python train.py --model="CTC image transcriber" --train_examples=90422 --horizontal_flip=false --color_jitter=0.1 --vocab_size=30 --kernel_size=3 --beta1=0.9 --steps=20200 --batch_size=128 --weight_decay=0.1
Rows from block 10 of a small CTC image transcriber, named by matrix and row number. Each number is 500 + 50 x the weight over its row's rms, rounded and kept within 0 to 999. All counts start at 0. Numbers have three digits each.
Before each channel's rows are labels from the 100 images, of 14976, where the channel reaches its highest value: "responds to" is what is common among them. Only what is clearly more common there than usual is listed. The data: short English words printed on busy colour backdrops.
# conv: 3x3 conv (model.blocks.10.conv.weight, 320x320x3x3, each kernel summed), inputs 0-79

responds to: the letter n; the letter k; word: knot; word: knee
conv.82:476502605432478561561482493505494509544550586518498546505566513546560488516506625488516518612484473577571416588520579482538457490492444547557547487553531436459487548515476516493493464483535503525503556518507537390468517506522521473493534548

responds to: the letter r
conv.62:452430492408511465442453418523517472446475437375564522543486499461545437531547433471486490490451516442473515485443482454493451465454452432535488438444441498503469514440383474465479471491463454461486447477464483470417461482443457448527456515

responds to: the letter h
conv.107:499446540509533508543528472444579526510509546485476512585516499467518491450470470510472478572489523528519476516498535367486512523415498519536512489432504527524548452485589515524455481563495431500500486492496491456517505522528503506527489527

responds to: the letter r; the letter g; the letter s; word: grass
conv.259:462493506488492585472524512527518426394529615488477455398473537481471389438461548473470414562402393528423567566488504451512468560455450513554527516421438478455475487442564440483444451442462461438511480536404465440422427557453452451461455546

responds to: the letter b; the letter s; the letter u; word: bus
conv.182:521428531491450536523393500374483511513479505493539525500543447557517516469485470508382606553542522508581451347455506481513580570482494520533520531488534536504552520518563560574562545584512534529505493501552509509540538514554522533502502505

responds to: the letter r; the letter i; the letter e; the letter w
conv.227:482431454553412566355498453459430389517508546506389414455488494493459419516497508519494536553411399486423542555478502523455463505589459459461501518506461479497467474395512427393440466466428494422519442453473390544456435449491420425465439439

responds to: the letter d; the letter g
conv.23:487510474433492505485459477496543445448503507446500448467518514497512461416533505499502512507474478494517540549460461568518563536535555436538479583488490521589519569469395466502541442490505540477510480538523498529481468477516534510504519574

responds to: the letter e; the letter l; the letter b; word: able
conv.184:521420542431513531525380452347557530605499502451603583562514530527494475529514471549354564495529523550578504343436530464506522547529449504520502548523505489454478525512517516536484459491514461509424503523487521518494515497504488472478483498

responds to: the letter k; the letter o; the letter c
conv.32:502517472465424485482515519473526459572452448544591543494415564492440517491539404480394389422499476476472593529454524617448466446517477450509439547527433441473424490440621386483457404530490465420470483534446494366431405437456445426478439529

responds to: the letter w; the letter v
conv.239:532554545520481474465528491493445451562504419486491515493422595486433507454571439528460464488479511488414530543497511543512458456565544515513517531509473506496506506461538448430506560437470488461521515516491471520466451510534497519473473530

responds to: the letter n; the letter e; the letter k; word: knee
conv.135:467576502372481540461507501562465486466428558466486465438500537545506470463449494443472495515466451495495388501469509432554543549418482515546508531491506528413541541487494509470526562487505505501478519501528512451496508531567499531481519515

responds to: the letter y; the letter o; the letter c; the letter p
conv.243:506558508512486513532406499517624518422539485470457465524609586477479471606508518532465590512492539529562588449354473489523451540550479479496449569594500465482456601513526477518450432453542405500494548589487565506461507467516516458497522563

responds to: the letter y; the letter b; the letter d
conv.163:512494519548535534529445437530522525536458532494545527489405496533486511480494495534515567517493516490548547398514469450499547574394565539540530565488527559564567510500443541460500504458495471523563542533536483526540531501541518545521531530

responds to: the letter e; the letter p; word: apple
conv.248:536539542585579506491438464518534496527490510530478493582446525469543495421490437554535457573503493556471472427433436428496497504415448512486505411488500476467505500527374512503459409457528448507375503530498540455485516526513497492573497480

responds to: the letter r; the letter g; word: green; word: girl
conv.102:494397443470506412488493476425517484502393379463402403465550378493501462547406393417412511435471471408523393507507411461465531502588572478462487477511502487516444486494488550536470511547451546514535497489541451572483524467541457481468493475

responds to: the letter y; the letter c; word: city
conv.106:472532486457481462453509480560518489434566520470396527538465351511548416581555549503554575500463449474492447439518495438491502515465494518478507466467516541411527516501363564481495475460493505529486519493562469466502545484528494513476516483

responds to: the letter y; the letter o; the letter b; the letter d
conv.178:483483477434480529495446506489461497470558562519528520543507490530537488501491359511500550568498472506520444541444558405434476434470487467488478417426496435473446482470626471493460544516455480493559411437457419470444484466416462469416428494

responds to: the letter p; the letter m; the letter u; word: map
conv.159:483432475611482486522470494494476499427374439516380475472581481440418477538495514535440525488497520493532447475544465433454511492528493413520440465540508480492445521494463484499494460537521527497441499510506513552461510414483490447468464505

responds to: the letter l; the letter o; the letter d; the letter p
conv.241:538500498542591507501461467485533516517470491475535504578382563497526458449468390553437502508529499551466559441422472474477426436435441515372473442546508492496432481501426489501508432491507467485397490502512522430456493507506489489580461404

responds to: the letter t; the letter a; the letter h; word: ant
conv.300:472502476437507543507455505520407490539485493536584539433511557507566505469519584476586501498489483508506512596538542579453460523337425443564425491416488552448496448483544506490492527509493500492419456398505461448448494400513498475455501473

responds to: the letter h; the letter s; the letter o; word: shoe
conv.110:485488526417536539514406477504479502604480534370454485474439568505521480450464413505453480541461482542477540444365520353519517392477391513536500536476474479452471517476554484493463473472491451482499470494470525404459485516473467463526489521

responds to: the letter d; the letter o
conv.100:471496443416591435466569434501604494495485445474496445569451440449525435483459468485508479430460478477481465551531448449564549517428538560530547559508528565488534551531480543510524543562549537531522543542552531484540530550545547574566543569

responds to: the letter p; the letter o; the letter s; word: soap
conv.183:512436432525575521511480560504519522561442490511558507507585523534556518507454342528503607465532525490576558545479477496496522440462392474492458482476475514485482477488543441499498491514494513452407456452510494392488464432485478460483479432

responds to: the letter p; the letter m; the letter u
conv.84:470529429474528459387470437541506466379437417410414450472592385471560454502369529550518511402440427499499436483496426465498433484552437481461460460469509468523443469541507498525491504526521497521445536498492518578460498445494506470472523470

responds to: the letter m; the letter u; the letter b; the letter c
conv.319:495570471482477563438466520537402481515522530527618561487473546584536518401528448491536554523517496483508502578498555554518542477443452547547517452494526483412513538504427507486541513498506474515515540490542522368475513543545507509523487481

responds to: small letters; the letter d; the letter i; the letter w
conv.220:446498489487471383495418398470459420523395346482481433494482427471520417441495436452435383469453462448472346450392423433528510435504524465529478464482462506471461533461437475497471464479496494461525502467470471508494478480436475485494511498

responds to: the letter i; the letter c; the letter h; the letter r
conv.71:526476494501523537464535533498512522551544508496564553581448534522514523502545498534536519494533544516493580495525564525463394438427412473457495445406444436517412464419513413461478421483415441417374360381445416421395409470446415413425353357

responds to: the letter l; the letter d; the letter o; the letter g
conv.33:546518535537602539497500402550515502516476504495564526523397546515551420479471371566504462547518496579450583451453505463456481444477430475459442464557502473517465477495421487498486425505510506483401509552508514445467490485484503493570479481

responds to: the letter k; the letter o; the letter c
conv.194:567456556468541532542403518427543556436510551520495529542504575553387525539458571551467656504558554566590429482458473472481482525427426494506466483471499503380506517507488538536442528525507436518472499477495516467489519475533490492476496489

responds to: the letter y; the letter b
conv.196:505494520533492495507416550446501497478511547526517462521531635544465500521447528441509598538510501500570481446492450400515540535433521502529497567520545561454512560529490571523530502525538494554508519528584526494515558530605548544486527554

responds to: the letter i; the letter g
conv.144:492477456621596545504557557570531478560485508477535426495441561513580539576480465538569591544490504490456490405552401476517455522408457428496449498415453473480480532430423461486456428435445437445408432444474433554475467477480457437462431472

responds to: the letter r; the letter g; the letter s; word: grass
conv.215:457481473555511556451520496466528451437467571520360387538544512516494439488397509493518490558458480477476536533500453416505509506475462446483479486437483520462460480429473432476509488504431487431424359411491416479421429512506440442525399498

responds to: the letter p; the letter y; the letter c; word: copy
conv.275:520498465497495541514396497411568551580513499408478462486338441501462533495535408556400507503535534497474502413390491535517532516494499546563482574536492529520547536489589482493494476439506466503445505562500495500535503524506506514461464552

responds to: the letter w; the letter v; word: wave
conv.115:464427422425481508448519460435461486463435488395387340525438382438542475417405546489466414454457456481485460416487424477587458522448533567625554599592601520522513600588593574502585575444582501569533557572562582473532578553558572536528581601

responds to: the letter c; the letter o; the letter k; word: rock
conv.113:472471529521482477480523478471444457518386463519485529460540451470472431479518490476438507476450490475530498499502507499459499491564555492447525549549498511493500467503454525450471512419477560490565517508527448532518499503508496544482543464

responds to: the letter k; the letter o; the letter b; the letter c
conv.177:545456497534533531546439543423496554432470517508449474487573508523491584566428556543470605453550568517574448453474466514476487522478427505447457497496509507372486490507443509497499486495524431518478500497522516499515521476538501508460483486

responds to: the letter g
conv.280:498603560465482557488476386561405478510521526536507494438378531552457472372531481496587609504473482521524426480540480453430507461417463480545448501458521477449499460494521489437460474503501422510574564517517488397492515461515514479450512525

responds to: the letter l; the letter p; the letter s
conv.160:518473520556569482495432445446548487549547443493571544555542650480482420559524314567425521500496510504515566412502499447531537549549531526467510518540524512536501555543463533536480485526542530531450509526519529560515541529508525515502515513

responds to: the letter a; the letter p; the letter h; the letter g
conv.312:518401528463524505527436460455579511572457501473483464552465557517518460504460424525467549514507512540505622486438464455487470490525470490530476506469445505534480499475592473539436528568472455454471457489439497499458461465440461458516479476

responds to: the letter l; the letter i
conv.283:505536527510520586444457480529392507573511558539586555473415507564500524400520501518567555542527484499497494439508541546486519527476504480515497467425447499476532437495448454446514469464499487458519497458469479486526465499489497526466501490

responds to: the letter u; the letter s
conv.158:479536432499535525436524485497442467528464514477493473518480469510482492440436498469508506535489497458460467453521458471563555582465481531460491442523517449517462567479560522503500425535526531485459523511523541473475503532509487489557489490

responds to: the letter y; the letter o; the letter d; the letter b
conv.180:508448492551477488530417487393452510441446530564445496477521497509378527535478553510432597490512521535609411473486458412498511492432480520442500500480534525423488534527505551522452538502519448540494490494523529487524548521546495536481486497

responds to: the letter t; the letter y
conv.12:563566494528578579492442466565632497472571500479566535523542635530532458537531431578443569485505488524537645489442458524468524589445488452488499597560491519549509545473432498493486403469487525472481503550525468500491499447538491498506511545

responds to: the letter o; the letter c; the letter r; the letter n
conv.262:521523541522486525496515530512506493479514476534519473459471613439480461528534405551448516529442504523475471487565495604513408453500536499501509512476491557554510483495411511500482531485488377495522499535521462486496492461523495512450510505

responds to: the letter k; the letter s; the letter y; word: sky
conv.233:458382485491479489501511513431530482510506489423483458512579570511542551476362593441483437504500491470521509458550483529500519487535448504459513443530502424443447505514521507519477416457533492514437482477503521442463513465511498449458473494

responds to: the letter t; the letter o; the letter a; the letter b
conv.166:485506476466532520503423471453575520524496514477553499584505488516503485521430393515451554484504487526547547549506421490505543549512593510508512583567524584583536557537582546553505541531547528540569570579562532555558542506569548553503573545

responds to: the letter k; the letter c
conv.77:442472464485555471496553456527509473550431460442498470505510454421575471426462504477517422423443441480508427483509408505433496475487503493449474528493459492514483434507449488518389414467477449489550541495439479388483493467446474471514519461

responds to: the letter d; the letter b
conv.4:502520489421498491459541470526431471392411471486511517478430443491500463432507431467480450422503498451410480473507521601472436506427572490502493530437462490493507447449523437486515386528467435445588472446468451484523440475457488516518436487

responds to: the letter p; the letter e; word: apple
conv.234:499498465521540493482493560518539525517541497487473463494503540521541550507548464502482454506527528461454560524418533588413405471458485457489472486488483514492480403493485452495502543515479436471536490519466450410463469449495484481489494485

responds to: the letter u; the letter l; the letter m; the letter p
conv.127:521505461492623507501515505548481519562476529437524458531411466507478523448455485509534386459530515474470558459508483509475554400542443489439468404527524463468464530523481532541467511538520522527455512549506514478468529483473516484504508558

responds to: the letter p; the letter t; the letter o; word: top
conv.221:484470442476469509426387479444540464487467539502421453467553446529488434493442630471475394484456467455523587484425462505545513396534475579428575520564501483406414489487525491500499501505492565489545496446531466451458480514524478513454491458

responds to: the letter g; the letter o; word: egg; word: dog
conv.117:440464483489523501506538400529409487443467506494424451448477317484491428447432589512548581466438455541534464421560460485529496461474451506421535460521548465454424539494431546474521444421484477522499504481540460519459538510540460463495491433

responds to: the letter u; the letter r; the letter t; the letter f
conv.205:518484517538548496516510557514533542545572497484508504508514536508530544524587469524486455518539550493477531528440573575429448499510502481520479480475508516525525402521488486508534541506509470505508507512487483511513508473477521510492524510

responds to: the letter n; the letter d; the letter a; the letter h
conv.75:461449456471502508453489544510487461459490497437492369487429441471476483500468443468581446490418428524437523579464423492488479501471473472593454530460472483467564520485485470461460467434543434507513527561435523468491479459447544508509528594

responds to: the letter t; the letter h; the letter r; the letter w
conv.132:512503508535596484513504505570552492504519452516527494588521549491515519580455507503455506479522544474499579506456483507490514553580584462492433506505519497568481537524529508513487537542523539513496490504506519611502512477461507501517513518

responds to: the letter m; the letter r; the letter u; the letter d
conv.295:518470459491543401411458419450425477441477400427419454426350475536427452367440583526513500435483453429394505387462476418469483542460547459599457555457492519538536505483417512434517553482484510465564449443495471479492476499511493499528528508

responds to: the letter t; the letter r
conv.146:508383467555511526437548477416482451472520522552457499441458509511441425428498414531426474514485451494509510527506521511504464632494538488489508554434500546552514455487518532495502534474445506484485456424500438556489490516498483509482510464

responds to: the letter n; the letter e; the letter k
conv.45:469476505517428539459478470493395456460476562501471468370484548499466467436436598457505471556448422506498466492489516522525479556467520504545508529492523504457533529511574533485530510425503454526521516501515513471506522495561525511486515525

responds to: the letter e; the letter h
conv.39:509511497410491536471438527476603482558572477431490446529456432486508499555588476527431499494479499497491439440483447551545518473601492509524490564614498483506500584503638487506498429500534488499483564621492557520516501544502521519510518608

responds to: the letter i; the letter r; the letter l; the letter g
conv.83:495454485551436519445382478392465459429501506537457505441414504483454436431515483497407463510477454496488540540419524559431504552427527461484450528420461477505486421461524480461488495464436521461464434415447436525478457456447455452433465447

responds to: the letter d; the letter g; the letter m
conv.269:377497437472494430418471406475497394530396446424503434474415476399514427442429442409517405422387384398410495450471440465484457383439504447492465499501481429472390523486392437410475426437493457466544469510476490335415459482472464436468468508

responds to: the letter p; the letter s; the letter u; word: soap
conv.244:513472433491525520459444494444515437364509508463366476450571438433488404492522529528382535524447489487445464509399498479440443532533456497513492410425466487530506465493523450527376481509454390490460475431413437526493484456398483484476462481

responds to: the letter n; the letter o; the letter s; word: nose
conv.207:506451548446513563530553526528575544460421529483489546522581455494545534568439495523480465516510529549510384393506521547516491541600499545547546533575522460505500514548537531548498526495549528538510583573510545559531532514500542532508566538

responds to: the letter g; the letter o; the letter t; word: goat
conv.306:461577473377420554512488478568476507559498549530570476536576500557504508511469593489608566468512517475551480564503487498459465491458484446486432490447457457433411506508474415474454511510499449470509470453447488447434469419461469450445500501

responds to: the letter s; the letter e; the letter w; the letter t
conv.206:545554532563477542476427510476499509439532546504488494573542583535502529502530373582492508556531547567502597517526508490527544552528483560429521475531531481464501506523558553513513487540527536541479555492533548501526544528520532533495499452

responds to: the letter w; the letter a; the letter v; word: wave
conv.72:435509489456465438518557453514501515427462444468455465544498353495477505453497527416582474464502502449472413457573505468471443373324503458401480367385466418510399470453494474517452408547439455469443444365434464445427475483463429402509409377

responds to: the letter h; the letter s; the letter o; the letter p
conv.315:517550509456541546506489439527442522547556517473575520479461560546493532451499542571539479483545523585468465501499492472566548575442412577529551505503534495484493510559566533525502477528582491540405553491518560484535547537525561545565556508

responds to: the letter n; the letter k
conv.114:459471549390563526504519518482527517568492570459453474517561480513474465494522513465444467558477484525489355468451495484503531507442446459589483527420474512423525497475482494501471550521482486485460480456472482382440478506529492461447507529

responds to: the letter s; the letter b
conv.189:498442498449581490502526438503573509568505473486550521558547526531551418448492442508484524480500484495537476428528510445535536503497499508494499498526540462461447570556456539567495514502537510538438515500520549473468548507511523479510518501

responds to: the letter p; the letter m; word: map
conv.313:492501529461496514534563522517388477490515465491618542435475608536488510402497542471519487466483479509477530623558530548527522541365468488596478574454500500443479549519491499452455481483570482494509526508473591390476500523518537487607553537

responds to: the letter l; the letter o; the letter f; the letter w
conv.68:514586514517425537438527471513462501486538483520492489539459433500522479559520459546503435529490504541494566509559501564474447470550512512436496477489492513474479478486418493448522491489491440486519530510530477483482476467518480487451512480

responds to: the letter c; the letter m; the letter p; the letter y
conv.48:471414505478524490479562412497579483537488505481467480500519541468552395468532407508457444455469474501510536430531489536514364445408494542498555504567503424501432554526517501490468458466537445513502534555476526463464523470462505462455515556

responds to: the letter i; the letter n; word: pin
conv.298:494421494453532448480510491463530501489446461462495463547518487532515485479429453482498511485517496432505449417496478467555541502546437509447478427544531509456506559532457533573498489542545517519433536525517552488532539498521521519535514490

responds to: the letter c; the letter i; the letter h; the letter d
conv.232:559541566497463539516442535504448536508548509493447552513465473535437531521631432571505521530557568559512419531499544583525520558526493546431539471495523512523558432501503551524599525526477513510469524495549497526526516527554510537490505411

responds to: the letter a; the letter y
conv.192:525428483541459523466442484403462461570435505492534539482540568509446474480466471521454562505461464545594498431524471427512503482517515540408552509567527523494528529520547541510475523473533516538535564519551509551534534520552532546494549461

responds to: the letter u; the letter r; the letter t; the letter g
conv.41:449557520468490474519521530603580523577576476482625556608471493481589532455521467448566425469509507492443536537504544466505511442467547448531465546532480457518461558503540429499442435469511522475548512535416521447478475495421500467547527542

responds to: the letter l; the letter i; the letter o; the letter c
conv.56:557453590511486552543484541449460531534546513534651629547457574544506554527563558551537544506556542541578560450445558521470388540416469500524493525417449509556530478460541471476455469454476461457456451434441470492497454458446492493472482444

responds to: the letter r; the letter o; the letter m; word: road
conv.296:520418598483507497547444441422555513469494503545465521450601541493499459505532510490513537549493500547572393484476542375466456456475461467532486469462467488451494497467451489489450510518481481477467471465460487481466478454462483477418487512

responds to: the letter b; word: bee
conv.141:536452440516559460468550478483528530518611425452441500522432533496479461481480457505456489456523517492448600456531492484439470506639480474460459450474435473536475466444507455534433436505449460433448447484453428532473433444438436452467447477

responds to: the letter s; the letter n; the letter u
conv.19:486539525568494489528470426522468473450502489523563538437533544474509478388456432525512446549454463526564530492446533443460524503351502458501427429427500490436525521459477462477466459511483418484426391462491510378493501467451504466512424524

responds to: the letter u; the letter o; the letter s; the letter h
conv.53:396496424462373473484535439560478504478481528481482426562471366469470476371464545415564471478494492445466398538515434455528539453393534494497487439477513444458469564502417450525495427517528459496491476469454539454470505520466511458546485545

responds to: the letter d
conv.270:473496439496443536424550517500459440405509522500393455463480462463465431476468517434485457520436452436410475472519478513466404576626528560482565531423440456530526453420653397531394422662450389432565475438410422499502438516442438489501403494

responds to: the letter d; the letter w
conv.228:526581495501462532489495512499358481555485515516523524445436477491421535457505524524504330539494526508454575451520504559468386472481466525467509482534454482497456483434486425426466503434469466449541525527466460477485438462500463483436499512

responds to: the letter r; the letter u; the letter m; word: drum
conv.203:492492474494552485474492548514537519530514513491493487464515527525540544510549434479482466509523517456460539524407541574421421462472450475470480452480510491478470412507513459500505536522492450492512513515480470422472494461489502482500506473

responds to: capitals; the letter u; the letter d; the letter s
conv.231:510550453516507511455424497466449523522451523507543502543395468498481509452495501525461406485507521466460592498359495527525533442491519539523539569550542537527523540521442507477560520475545521517563530528547538465522525535521540543562526527

responds to: the letter o; the letter g; the letter d; word: good
conv.265:496504451439589500487508477495601505531437505426477400493477520509504514497446469499472498423510494538518553485433422528457477386452418497442476477471424460448410465450547429497395419528466482441456481487439442361420447482437407433474417497

responds to: the letter u; the letter e; the letter t; the letter q
conv.225:481524551512483429510483521511430498540479423453471476564433524466443536452499445451483433455511542430429498492487482468519527460527538518496496497493517511487507508498500475491502522465522521493463525525506507494476496515505519531513508543

responds to: the letter l
conv.145:509495486504558523476478532458484497525492471506559505511364466528507561484513426513404399486539517432443598483424516588541570538568454522479515511542532518509520522520471535512535466513538549523461530549545540542549529550530532540541529542

responds to: the letter d; the letter y; word: day
conv.197:555477558572567551568421543449513535520473551538529537539564594539434530569488552574435654527538554545611410430469445441507482507501459488555456524501531537441533552528438528504456514522534437540465518534522538511516542479539521516505510537

responds to: the letter t; the letter o; the letter e; word: toe
conv.170:534448543525513518546443474411523545540476564551528566540551544537409528551472557548494612530533546553613450442547501361521528515529565528422526515531536505554493557540513570548468486541532541555552534500534541581549560526552524542506538467

responds to: the letter p; the letter l; word: apple; the letter y
conv.200:545516446514575468463559434524554483557452431496504450550521611496510434490436503567495519469479492483443621445496426470428449434412537367466370542420439509527397486469438414438402521437462504438514391463425427392420438428423458442435446494